{"model": "spectrogram enhancement model", "dataset": "phrases spoken by 400 fixed synthetic voices", "task": "enhancement", "loss": "mse", "blocks_per_level": 1, "residual_init": "none", "optimizer": "adamw", "final_lr_fraction": 0.1}
Rows from block 3 of a small spectrogram enhancement model, named by matrix and row number. Rows with one number belong to one channel. Each number is 128 + 24 x the weight over its row's rms, rounded and kept within 0 to 255. All counts start at 0. Numbers have three digits each.
After each channel's rows are labels from the 100 clips, of 14976, where the channel reaches its highest value: "top examples" is what is common among them. Only what is clearly more common there than usual is listed. The data: phrases spoken by 400 fixed synthetic voices.
# convs0: first 3x3 conv (model.mid.1.convs.0.weight, 256x256x3x3, each kernel summed), inputs 128-255
# convs1: second 3x3 conv (model.mid.1.convs.1.weight, 256x256x3x3, transposed, each kernel summed), outputs 128-255

convs0.172:132121131119143124088120131110122100128153000074108126127136104096120079097110122102129108110132096105149118118093150145123118111080116119112095173105101108118112129099093122138098106129083139108136148157104147140147109118056142128136129119115122126092138121137101146139093135102119131127129124139148091118139110145141112160132125129084134110142109106124137148116142123131144142152142
convs1.172:120160153129113098109119118121112109105083150159170131101105127156173149125111162125109121125146159158113143105167095107147131099140120152139142100148122149157147136158138132154150152134139107119156105131179133114176151186128165116159104129163110112156182115148124111133166134181130142146101108103141099162105151119116160110107096123162114169090128163090104145116115099123138099137154
top examples: quiet level; pink noise

convs0.36:111164157110124108134125107112133110155142116135062144104152124140167114124142106119133110086070124155151133135150178156152122155122139142104106101145117191110139159114112131147125122145138143124114079110105124131084157124218151169154129152121102110134159108165097141150096157125118150137118128160108177112112135151130137115102147133109083172167118130106146093135148137111109105174158
convs1.36:123127104132146142137132098097180187091113110149133092128124117129132126147141097146150133115126143137191104160154113131126198158135105146105153166170171109100147104114178113185128121153146129130108137134133093169153133146159134167149116171145127132145113080088145113135116111135115115140116115105125146096104115102163136114133139138138108110139104101152130103121139143149116155193111
top examples: /ɑ/; thin (high-pass)

convs0.60:150181115120117119122104069124159126121111131157098122137136126150181095123135108118107057108109100133124121122131146111116161142151133133131150123141158163107149123095140071146135086158135133094132122062080134089098152115139122125103116159144082129150149128086141133128152149117107164113097107108113156084125155144169085132115154152136107148155129146095152114142141144103130121145136
convs1.60:128118128169143154118165112135145156131170142157141125156163130095122141138102151173150142141096109123095119144107124129111109124158123150086124135146139105117079104123127097150082145034121139154144111176142131140156138134145163160177149147117192126094129122185153124140123138149158125137150164148125146164144104130106121080153137132158128143135138137172126112137087148123140167086100
top examples: fast speaker

convs0.26:149182110129121115109070098132108108151071047143115142150106123104150100110122073135129142119075102153117051146149156165137119152137175113163138110141128161107131094145138118164152099136130142120131103099105138146115123123148109126146107143109076079143138112104107120090122145130111133131128135137085167174122131141132110075147168163167103152144130144127142126145112145102128113104099
convs1.26:089050139160114155104142156126151171117161172130138135118164135119103155161101146152148124130151124138124140164123130117095174107125139155118134141163155146130107142149148139172118136099118128137102126165129116155160116112123192150165132121125146149124171146166156112148150129129110117089140128115175070164158146094099137119166121147149148125111161122166102105116116089166122190161134
top examples: mains hum

convs0.28:122173153122076121110107105151126125120130115147108137127172073153155118103127129158128097106126084119142121111119117099118153121132097121104136142128157145133132132061107086152139079144123133105139119093077134132132115101160137119149121140133089122117110102147109128125112149099085135100126127112156191089165107136161080155084177158147121146161128126133173138132166168151149134149167
convs1.28:161134130105103111101155123134094117126143139139119132090145146087119122094106170122110144100081135117111146128136114118161091095151098138115110101127121104153111134149109136100116141075103145156159106155162150121133115152130097116173114132140133116120136112175105130143095100158140113141109132098112140141122081114103147122129116089136154155127144164128092162122097145098150122110121
top examples: thin (high-pass)

convs0.79:108135100100148098122118168118151127166127188122152126114113125148116163156138144147148152176137128137131146098134156154141160136125123151154132142125091126157124199160133128164160124167124142113149164110135164153123124147197128172139196160128126075115152152168127155114157156112143151152113117165132146146144155132161075168129096120132105082172151116128112122158175127107138122147095
convs1.79:112152107075121127109115087109136140095102108118135106057085148133149126092112107109107093166150158196132138121133110114156175096140109135128143147139142089155187133141160119146168137125152094115149138094123113090134096111104104100085076126149086130128130102089105099119108105099087133105133088093138114126103114093150154111104102108103134126095135135107097170120121105109134087147147
top examples: child-like voice

convs0.78:109150129103127105114068136127087058138156082182096126135117089142151065128133150118106118092131123131098143044106099110122068119123114148138139076164101160149144109085073113131124134123135127093141146092120129146143140129134194137159140136152137121171124123169131113112118135130123128138121110115126125096122113135080082155089100145110128142130118118067102125154129149110161073058120
convs1.78:144115108161140157141146110126160186177149156104101142151171108127099092094153110148153131153107096108137099171105165155120156130108148106094092152103143100105095115131114101097080095096120141157134147163086131145108109117143126140135145123086154158103114109158127151121112155086148159130119184147127140122129116123164096089159154142115088101153110129138146092102134139142099164135093
top examples: quiet level; clipping; /aʊ/

convs0.59:149164133120134088146099087139133111154135076141050160108160137132175114139147109122116119106059114134125120121130175152130115130141179125130111096128122178112145146129127124115152097171160176108132106095100137125103135109149147154130127151102090109139175123140107151131125184122117154121137128159107154098126167165145107107135164142115104173185147141133154099158129143094114107126122
convs1.59:147081109173149152103117117113161147098152137141126103174160117139135144150109122142130122156136136149115122136114113107098177123163153153121169170165200123120146105140166126169094150092141127108119133164123102148154120122132161163155145141129172153142122123125162113127162132118142098127120121126154092153129152094127136126164117149134117128118123103148108113135097122164130166137104
top examples: deep voice; fast speaker

convs0.246:105148097127096091105091056120154115093094148152113106123115112156162129127116097109093071093137088131111103140114132102123172144157146139137134125111151166126144132117155073148160098154137102114122117034078124101132148122149141100106130129163093124135152128114141137134157170112096143133099112106129153090112151137161086130113157151137103125116138125105170119120147138118151104137177
convs1.246:141131146153132149117160128142131149154166139156137132159169128098119134134100164175151144125084091103113125129102125131109089130145101141089123118149128108115087107104118095144069136039095131167145110183136148144146133133147152148179157143126181112091118108174139134125131127151167120133137163142120151165143092132106099094134143123145148144141129128171120122133114150103147172129100
top examples: rumble; child-like voice

convs0.155:152129108137094126084126095108133137076138182151104100171099122110088170125107127131120096119118117144105139165126116077100165128165118168125147125161155133125123137149137128131147134130109115083113098075134119079103135120109094107075127104157119122168138112089120099133143107129092091098085122120113126128115154083132136127144099140144125124114156130145106133128122127137151121118109
convs1.155:118095118133152169162138127110143165174151125112104130126154098106104107131145113151153153116081086089101094152093168158102132136123130090084092147113145106093087105092113094103082103057106131171123146179121165162112125137143109152150163149116166145131096145135170159127147150128192133151115151147104126116160113113143092075141132122135113121161086121157137099103127132133092156123110
top examples: /ɑ/

convs0.191:129127101121185115145132135097138060160155060096074125127117119138149091119152150089134178121125105123109081123082126132117119124129102134136114099081091152107120111108125118144109086159118099113121154121125118196137142163191162159179127161163139132104181108160104145129118151120149154169126109141129147121118126115115108121164109115094127124132131122140127134103138134144129117071123
convs1.191:115145163101084096089108115161105118115109105159149156121125170122122144073097144126107072106139154140141152129119113117137131108110109143148145110144118116140125137158167152145114144130149132115113112129155095087154079089064137071123085082094090108132173103156101102148125105134087113089082109093136134148099091137118173154102124127130157141105143130100112151107088116078149104146147
top examples: clipping

convs0.83:122106098111132128096133155111133140156166096102169106146175140144118189115115131147162149152161112108132133161104145151119133117095095085120123172134088110122112136133161184148112131144101122149133170191130152174166122124142118113147158100130143114086165101156119158140128123126129147123099165134140139182160122108144107171158130135094117122142142109130112168120170170123159134170111
convs1.83:117143153107117112114124164108115097114106121131151119118074104124138118172133125113118136124187159151150155086137105111145134105133142155148140110124132133149179141145121125147165134175115089117135167098150146116171153152137172125107122144168112140161135156120146122153112125139115136162129080126169132112090161121142149153120100133124125119106128133088101142153172095145140098142145
top examples: quiet level

convs0.117:142159126111150168102117124071136126141100093117144110138094131099138129120117096117170154164123115164139091168140153142138137146164149167127123140109149141110113091174092130138138104106099102126120125137139126158136129115099111125126125115116132135150113100139125164114124107144126120141082098127114119167090161110130147126152140136152107122127127160103090119101125111144135132136113
convs1.117:129090157074111123107161134126151144100163169150153122091133184107115167115117145120124101132121117155128145147119111089115158142125120155100134127158110102135088150148157125170101137119107135129114159156133121113151109109096175104148112134118132137129182112140156104176132087138093128079151148099153123141188117126132171161139117121143181131114156136149118120143124128131133150121146
top examples: deep voice

convs0.211:089121143077087053069114133150134104104118130158181140081158116094092133065073132147095071137130126121115157155118132115117130149138142172140113169132158125145127148162131153184122142119102150147116123121118129099172120097122126136137114101110132085097132103147126124122093112143092112132080125086144141161108100129130126124125144146106128108120127120121138121118134113097146117129145
convs1.211:142157078125118150128120143071111101110153141118130069161148140165159133101117127091146172125129145129158133104163122142134116145168113149132145145121158141119147102137111137122124157173161102111108176134144091159105156174171139152147117146130159091142135088131120120094136101135132094153151125115105130137093117081123110131122091093139133141144154118133086120160135158131122137132100
top examples: clipping

convs0.153:109120104117107103111113124119104107118120123143090115139135144139166149140105151119091087094118137104111109099115123100140091127130081137118113051119075115119109115087145127108112119153125115132157132144138142155153150152128146155166169142167174164155170133174111150166135166136133154137133085118112110127141147114128109155048121152100091160145112120114110138126114142082178112109129
convs1.153:150122110145155165149123112123146124155122096080091128120118101141098090122179077120154118136131113135135111145098166155110160146115160091144133161105142131120156129115113128117144107135124125112107134103073129107084120093110111120059144117095108161128090156088127157113128142051135155137143133150122106103125147135157111107162143141077101067141112118125140113140155105162084139141118
top examples: child-like voice; mains hum

convs0.209:113125137108069044071114121130100102061096139125117114118117113089102148093068114110062064122133141144111137121126116094134119141123108161142119123111148126155123144144127140154133123163134129128134095091130132103127118119109073130115100101143099094147172119147107127134110119118088096102050103096126134149087114092102133113126104135118124098115113148095129153095115130082164082116161
convs1.209:141138082124133169155114145081106109139155122094096086146141105152138111118127112097150168104102108105126113103127152174108114147150117121121120158102139144091124093110086130098106147124128098114092153152125106150093133151173115150144151135107152082136099124132129155092153103129163094155160123139088118134111118089127096122114092083134148124168127108148106114155113155123091147116099
top examples: pink noise

convs0.20:155139117126115122134131105118111108120150063121076112133139113146116095130148068144137137081095098090150082115136150134099109137103103062114114106115093143087108107102073119105118107129141151101127141110100131184094134124144114139135148148104095111136139130117106133140143158095104120115147111153102160096137113134176108121155139130130100121170142101134133107183130181155108126146091
convs1.20:138133124140115147108139043164126171149109117136127171068134117117139138093110139147131129141091130154128125165126120138127176090126123115136139139139151111160154135146158154153135104089134146138169108160119139143156077116095163115151113107131106148132156113154133108149108157118157154130099130126154107128136105133171123110128146141149085122114116162101132148102120120135150134164141
top examples: deep voice; thin (high-pass)

convs0.238:129105113138120161108137084130107137115169123116105128126174101112098158137132112153118089101092102110115130112089123096130109148112136129083148112166100111104131143058137141174114079094118159118125093140070131098110108070137116178108171102109133155107107142139120122137147140087130140041132131148092149129147137134166138122148151147167121124151108143147144126143136148158118136137124
convs1.238:115135106131155116124145092130163171128084128139126140106123141111154138142093120120130148144113139151140098143171102143097178107123088109105114142129144096118125097129166144134145116131139077156140100156161121157142136172141118137162085166169085105154153110146148119129130135158153120165110135103116133149103123096140152083116116105163095149100128134124122161093100120127129135161141
top examples: pink noise; muffled (low-pass)

convs0.51:178155167135090149153171147144149133110139208155160142143134204146127200146134139135113163168161157130124154144138128109131147143107112131126142115131124126130134147165139163137132140127126129139137129159157137105145126136192080112125113092119133161140166127146140129162152107133092145107115106102124121150129156112126158126149108114137119099102138109133123136096111099107136136143138
convs1.51:114100116150175162174150125110180158131143126120119116137133093117103128176160094140165145121105099115140087143132154145088166164133130120092114168123165141081101108108135108140107108109123114132099142147123131163117155132150140175133166162129158151147096145112176147143147138125165124149145134149107143113129150114146114091159139135141098104158114106175143089139131131161088168136105
top examples: mains hum

convs0.37:134182127124153082152113098130127109155143056128069162126153127105171093145139103119118132122082138127121123106133157143109104145148158129128085084126132169107129143124086132085147105168148189092116094085103107138093137113169148154139116156101092085146167116134101129131124154125111143115158127145109171098123163156118114092137135147119120179170141145138133085158114137120114117090106
convs1.37:155093124174116151107126101131150160106156138149111124173196109157148140125114129148123114124113143112125113130114122115101172112149158144132167146154195126127153106139165144157094140092166141102112133172124108153158104124113144142161145127112169167136124102140156107141148141108133102113094137132124105147133140105138138113163132170137110132134104120141129123109077142154142152112109
top examples: reverberation

convs0.48:117175143137139099147104121138112111155151056127074182112149105088158093152136120136098139122091128146127151125126157147102100140141167144133083089130129185137118148114080129108126113153145178094116096084106112148092143117180156141165122157104102082145158122149099137124114157128117148124151119152103161099123144166114117105107135150111130172180141155128134094157102140117115117076114
convs1.48:158113110166114147114126083112156161099149131144117114143191112157159130102121122144125116118117151101148118150134123111121185128146139137143159152154188116128158111151161147154111133110167144093126136165128103168161110148142137165170127139133166166152134086123138103141141150114118115117089130117134113116133124095151137119161145171135098127143105123134133121109095149166141145128108
top examples: reverberation

convs0.184:110158113100118112096113102121094096141146074156140114126096156110153143115110147118129132100110151129119125106143109121110073111115108138136121064129095151142129116100110079151130138123133142111154124110132151153161151154176181176177158146162140147136185131192134143155126163142146157169123091105107120120118119120100093130071121126142074143113084086122122094111123149115129102100111
convs1.184:126113119096126178148124132119135107157152077102107122135135132146076118101162088123168111133130099108136123116085174162137137146117139101158147160111139110110142140088134127115113121148133140117101164121073115123108090079101139118062156104069120157127111137089118138123148127052122141102150125167137112092139122141147111139144142139086116064163118104140134119136164111147114154149116
top examples: mains hum; child-like voice

convs0.205:124117124115114087083103131121096084116121132130092110147119096138122122121096130107074119094126142123063129062103092094126093123120099141132115049115094144139123131112103134091119121144117122108138132094128128129114128141107171105123117108160137094150147093147103116111128144125115088124082112105127130124097121122092133132090083124120133143121114138016108166122120146085183074072130
convs1.205:144118091138145152138151119114146161171160153094087116164159149103111101094131115113142145147092090108137107161101166172113139144125142118091091159102136105094080095136103120093079111091113112163135134170090120143092115110143109136144144128094145134092123130158124160122117128097155143122142179168110137149148117108143100129161131115113119109158136115154137113135119156124111171119085
top examples: /ɑ/

convs0.10:114118162111104132106114120116103124123123131135127109092132136133098157113115121122102122098105075143123120157113136139174113147111131151123129112160112143122133130113102119197102105107096085157121070133112118105134143109199111154146153098148130161104128140162141135137105116136127155143094127118092132167103086119122122098057122125146091123109099140111115117081132123123127083127167
convs1.10:117106116134123138122133093097171166115136086148148111102142122127106150144157118166159135086123133129189123178150112133116187134113089110146139148175150102119153118120160135180140101138113129154116123142134138169193141148154150158146131177142104141126150124125126129146137143129102152129102103114152119105113130124160143138145153165141112106120097078142145113101176109160127153240130
top examples: quiet level

convs0.207:100112091121093061076064067096125146068057117097088088140115092111102148117089112129048099088101126147102117112149112105105178125125121156136133153139185140145139121141110099127146124133144099102122092065133105085108157133115116104104114127140104116133127136093122094083173109143104118109102118134120119118125167133129117113073146133138117110117096132109150106094142132110143142118117
convs1.207:147111096117124162127132163103111105157189118108122101152158144115144130099114150122146158113113092106112120103098148160139115120145121124136110160112138106115095107123086126117084120091087124154148148190127134172143108134161154164166157143127152126073141126184110156115134127121153106120184144150159127151163104106105117146143106097125145136155148122167106182152123160130142156115112
top examples: thin (high-pass)

convs0.125:119123106117151064090149112119164119127145090122118118147130126124126069108131124081133123140115127142115146147151136137100133148135131143153056135111120171131141151159109170110096161124117135140129144175118138172158143137134191110165115152118143065112158087128099134125151155123129103128105171120145120132137135111117153137155107110066148136113142108104126150124127133100146126139125
convs1.125:178156153131106098097138140112117113114113189119127106124105144109139113104136128080095132130134159140188149115143113102147116138139171168114133105113109133134148135194103113119130132168128107108149155087129124101106169129125112104122113130148112149152135109145125135155064097124108135145120142113127180121094141128160149168138134129098153117126154160101120125154173151131120110134118
top examples: white noise; clipping

convs0.8:142171150108140136110113125137117109163121053137144157119103146118141146081122120137154132135141085162121081120103119138119088115135149120155133125111121133122124124125131104141132104145112113120148153134117153111138143144147163095151096148129115091127128094136102142110091177151145120174100132091119154141104090106091151119119140135132093124140131097101114128129135138101120061099140
convs1.8:095105119176123155120133091116163148125175186128159112134171137130119157140151140166152152153137124148125133157149121126114171112126107142104122123165131134145101159140148136157127127090114154125118134148125125143167109162150199155180156154116160148134188128148132120152153171136146149128131124136159096153149194119130110150155110187153112123113142122131126078139140112163126160174139
top examples: thin (high-pass)

convs0.242:109126133136143103134086137132147128145111091136091146116103110079137109171116079130101137142132110164130122111159155146100131106100147127142092126111178174128120127103078160132125141153121127126107054119138100182111130141239127120178107132099081062122134123155102108087115097138094101122145122148094156132111141142090153069100110151099120141137128125132137097121102125115107115116145
convs1.242:163107132162109140106145084124154180094152151164137122131193151146142151095133126168122119108098150090141132159142129106121164138137133147113157138172159123124138122159151138184102121091138152118143111176131138158156125136136105161165137135142143177137173113147144114190121130132091126094088138109127122123143102118143136116160147167151105125139094121145134112100103142167122139167117
top examples: reverberation

convs0.224:100105124125117094116116131122131140129111155153158120129144123186136185135129116116112111131122078151140139120128159136121142114103100119124131120133145145143129169113137150165133162131115133130094086140116090153160122130250121153185149087104112063102151140181098111108132120122102093127109118123097138188072095110110136105085113122099105132132126097110103124121127116114117120175148
convs1.224:139140144162130137114144102112167153123133138152163105142156127126108151143169112168148137103115145118208141147151111111126150132108108144115156115172142112125152122114150121196127105136108142123130133102121143132172146142155145151133130162139125156140136108111131128152110131130119149147106116112153154094110140137173122158146166160125108102131093102122143079151209128155115155219122
top examples: thin (high-pass)

convs0.247:154144096104157110113087113092124133118092110144127090182132125128086108127105115109144115144138137134125101122117118129112145159114145141155164133158157151117151094147134124171142125157128141093111113087115099131101114104143111115123109123119053137155130123086132097123167099126094136103098120077110124122104141070133099126121092124145124095088136127114068125143103138142138125088068
convs1.247:127121138163144135124167124134156170131147126153148130145157116089135153162121136173144135100122124108127100137124123126096139109121109132088101135141153107102082100117134069146078118064120119157154122167154165168187164151158143173184133173154159132126134120177169149141108164157165120170146139118129166139144115126120157106157145134153132148138116135166146120137111152142120158122140
top examples: deep voice

convs0.185:149122132125125133081119123118129107110154000074095131139156081099118087102110119114105091109126092111147120104073132124133125113084116125106103163124114118115122136080096114146105097130100142103141147152099144137150108116059136148146137123115123143096118129146099136137104135096103123107130112133150100109137114137139108158126135139103136114140104106127135149116138134146140142141147
convs1.185:118153137134114099111124107127113121110085146160163134102122125146173152127107165136109137127132154148109137115172097115139131097136105141136132102145123133155140125148135138148148147120137111131164089149182128127170142195143152127176105135165112103151182115152120110126160139188134139153097113102129103166109134112115157099105102119169109171093123158100108148102100104120139107141149
top examples: pink noise

convs0.6:099119085081130107141135140112111108136135074161081082120143134115143087098135132094182151104130116076139101138117118094134111129086102096146130116131089088081120085074148138123124124168147128124107112134108092136130136150155115165131121143124087152092166140132112125146121128104150129143158123105098104150146097110121127127102141103133141121130120103156116139144113134121143123099100
convs1.6:118088141113138136127137108149138120138124086112119158085109102148090156163144117150136101120121096133097108176100138126089166124115146087163133156113149115135134121124143135135161111103109135137107090131110130116122098092094147126098145120102092151151133182113145132142175143089114158121140131151145086116164121148105146083148148143114098088105122115136135140109112081154112162157149
top examples: child-like voice; /i/

convs0.77:176128114110125131113137091104138108102140136108122119123131134126100126123134085149065128141101120136112132137109113105137105194133134101122154111157096165133160168119105100132133077144125143122135166072092132087095155097141088160089169145126127178161127164116144139159124137110113148108128124141080149087122148124152114120151130140141108109124119133131118073132113131162104090078113
convs1.77:103152125102128113125136119149151157134107152170156153123120170108174166139095160132138155149118124150137115137154104138121154101125087134118107131136115105127100122148164155138124119124130095165158111170167125163177128163142148134192102160159104085118180108180121115140133137170139122132121141112131148175141122124117151136106108108181122169104163137134125170108096143094168132146152
top examples: pink noise; rumble

convs0.65:165141132131146138116146142102127083117177160137107126144139143157153106111131148103135163105110141115111129089129062061112108110144120147121131090108105144114126123138101130082122115135117103118126153130135132182126154174162188161161149161171157124145144088154142121109143149131131102154095114085129144104105136105097142138148088105107126126093149130095084125142112141120136078066111
convs1.65:119135136120132126129158105150125169184121136095102158116119117076063106105135110146115126137109112133118115140087164157145128125085125094100088132101104090125096130123088087079090100073092139175161111134097143104100090087108091105114114102081110128101115128156118157140069123112145159140129158153118138117143104156159115110136147113112123104137115163122132097119137121121106149114117
top examples: reverberation; low voice

convs0.196:113087120097124094094107149101115131107075138081118103143105128099111167140075109123058137123121145125110132097181130128121140116112094154093103132115133131133093121145066174104117171126108117149097094158160103129120139179100076094134121104130128085143123122116136127100134059186107106135141111145108093162103137127116144095095114101166132117106111137118106146125108118128143154116111
convs1.196:150084094095116165116109168101123135129187138110124099125185185144141144048115133109128139143119106123135132142106146141135142123153131146159141163133149099120137099159123174146089122117103113148132155201110111154128097106130135136153135108096149150079175123187102139148133104098098126083156133127158077172161108099122100144143098105122138126138164105158093141134111127144121174156106
top examples: quiet level

convs0.166:137107074130172098142110121093145095156165125094092113129104114162134099128163126122114177101108082120117096129087151150108132135135127144132123109130096164095132137145135115148122107135121135115110120119108148178109127122165133151146154142127124077075140100116097140102141158078133118150090134159116163143130136127138089135165098111075102104148153100111127117144143148112107117116099
convs1.166:103145160082101104091151095150105137114102113143147146069089157093117132082096144126099073132144153148122144127122113114152133099113105136127129113134121075152138136151151111145121135113124109126170119121151123088157083098080138082121085081133084123131166117147107105166073113138096147100126102104150127133112089121131184124108124109124150136099132145103110153112107094106148107131158
top examples: thin (high-pass)

convs0.195:122123121128090085095123129119096124115113118147144109155126150128149172120094141131087108121124162099104125081141094096129093093117076116113138080122087096116127122128093130124098117134114116137159130150152149131167133174113120139161138117179158144155176122184115144146127150145118147128106079108112090141123127096101135140089081108119106153117082094092088141106091120071171114114127
convs1.195:160122100126146166147116130108133095141141106069089111132116105157104104131170078106155132124125116122134119123098161152114147154131153108161147168097153140109161123118095133115139124145130118092096143109074119115072130095119108132060155121104123155134092151084124156111132122051116138136148125147118118101111144124153104120154129125080111070156121117132125116158153125164101139132106
top examples: child-like voice

convs0.29:132148141126113139130126125144149130125103197156163141096121176151124183155141143139094139139146121140122133127137116107136137131096136134131139100152126131141138146129138120163150121123139113117124111109129124068146108116215084095124117107100121148122153137134138115146146115115091141091128103127118125129135171134146133118099102133133112113090114118121126109106120108117126124122120
convs1.29:132115135179162148154171105118171160138143146124123127115167079099121099154153123142149145093081115097125102142131146141110151139129117111069088144122146122107087133119108102128099097074104140148133121157141166168141155143163131179163159174154150151123098127127152158133119155146174124159135149129119160110129137118141132095176154146121097130151107135168152112127141144159107161118126
top examples: quiet level

convs0.16:124105099079123124118101128116098086144130071151102110119123118099110078093121129090163198105142113093125107166131152114129101135110121114166124107116073128098125093086145164139115144152131156122092115139110095129117137141146134142121101139103111107104142140110101102113117117119144123160148118126115098142143097140088111085111151098141135118102131104165130147114109138079138129116100
convs1.16:116094137150133136113140105136135130142131114114119154097133097147113148151124137149113108145115099141073123174110132122089158119133169115134132142136147138141131127162143141133156115083094147131113089135122126098115086101083171123104151103100115156144148164128148128159175150110133148107129156168142065138180133146112146089155140134145100119103125137120120139102102070156111160114133
top examples: child-like voice; /i/

convs0.115:125147104086141100105086081086159130097108121128115098111111118122103107086115113114142113127099116166148118140122106097104186124159129180139142178140171124109117108152138075165145112138124098083118103048083118103085132115127105117108105141118076103152131105081128125097157120107112138129105130106114163113124163104151106119133141131118125098134143154152125115138131156138135127127092
convs1.115:129118131140115145104136128127120152142164130149146130150177135117149153102097171177122137131122114121073125118102137132129119101140111124105112127147143098138102117121124096122073139041112146158154125197149149137176108152139135129177130134118164115102154099185135133124148135147149111134133138125127110164160089119094131097135110112148149159125112138143116143110087134115138139092130
top examples: deep voice

convs0.84:103116126085140080106133128117155106129152054073104125117116136107108130128129129089142154128131154129137130123140163139141152148083094099115050147087109127129098162124119185090117147164121136118142142187144137143122117141090147077121156131153118107122177119148106148148134142125133143111137146135141121103177167130131136165114100107095152124145132127145118157127149141119160126158132
convs1.84:182129158116120103103106134121119101101109149135138127091115107172170119128137156099098104121147152149122151107124101074153146101144170159158154105128123134154175147173151142136165135162134120107143142103133144106148140122117123112107120126161099166174145127123135117146141133117112134117100122107155124123121158131136161142130131144103132135100128155092134193098138109139146079149156
top examples: reverberation; quiet level

convs0.162:119116113105164125123111125097129078161149000097109133113095128100108086097135129094141162126132115106135131127124159158125105132099121132129108136099077138120120136104100140148084133126122137108113143151111134138139118128091158122126140130127131124108173117129103157134115141115147141148114107151141100113136108147111115143129088103065140092124106105126118133092141111099127120131127
convs1.162:122160173138117100091129110138120115117082140159167147099110125150159138103110156132101088129148165167098148118140100107148135103123131152129146095155108129158145147172151111153143150131136115116157106119165129086164117144078159088117100100145090129154182111156129113155138135155125150128090127110144096153101133134134169107117118121146115160084122178077110149105110084124135096113155
top examples: child-like voice

convs0.194:110124102115102036091107130114127144081078125123129110152100117103115148110099114108078121147145154142094110138150108121138147132122121169134109165133151133106137113171133150156124140138123109129117089127144131093133133148106056111124083112125092102143156104128107108100149097131090113109066135090125123183099113076094136085128085118120119113082106146108091152067081113077152102095120
convs1.194:152115103139133160128097173088109092134174120112125087183148114153142148141106130123150161095135103101120125083093131147101116142145134145141144153122136153098115110110088115135094144126118105098093157157125115158119146136165164164156158147130169092107121114154132150105149116117162073147161118134132120146134131106113118146131100092130174131152135113154101135166128155124127148116107
top examples: quiet level

convs0.98:121144127082115151113164138141110115164173148129165139091165158114129154104126131123181098152149127110125168182130121128118113162154133143120091145097101136146112163172157154128113131160097135137107164161117152126159128135129151139142149110101143099119178091159092163159102121148131138138102127114149110145141111129111133170140142147092111121119126113133121104121173088116138133168148
convs1.98:136148127085118137125113118091160112101131160166161086120124158141163138138148113094157140100136151145181148108149101109146161109155121175129170127154135115138146136133179140165162134189155118116127184104119129132170137138124137129111118167165126152164139102100155099139141108122123131124112123109139168105111148128190124183113131151146129132137135137118131151128164150140156103179141
top examples: thin (high-pass)

convs0.119:126127138106172096122145126136187108152132084107120152131100149096132103125134124102148126191124127172095108107128148108125133138105092124133071117079120163102125142108118190109100153142109118143117124178144132135133131142129158083136126158117137107141200080153124147151146130144124134140102171123127114145128174129067158107106096113076153127136115120109118163103113140114123087120157
convs1.119:186165166187115107108144093127146133115121200163153122121162115134170113107147163136109113097106155122165131157119110098121131159128154169075125099155100113119134125187144097153098134115144120114143133116134153120152168133147122132143124161155123161143153081147152128163101128139115142116081170100116197131123125120156155139147163165120146142120114164121150142124136159131128096129134
top examples: reverberation

convs0.14:131168127114092114109086062127155117107128132145090116130120111135156101114126123129100073100118099129132120137129123102113157144160133163136138129131160152128138122094134068147147098160141123085139126052067132108114153111162160124135123165148105119141117109115124131120136174102099148120118113116137176067134144142161085139115165155125115123148122131113167113133149161110154114141151
convs1.14:142152118155125159115153106139114141152172135145126130150174128103139122097108170169147155144090113108093121131110129144137103112147108124106113135125135098133102099115105099115091130030120144165172113179138150147149124150156143161180144146122173122096129115187121136116112148145167141142141168141124145161145092125108107085140138122144124149139128148155117140125099156113151146099098
top examples: rumble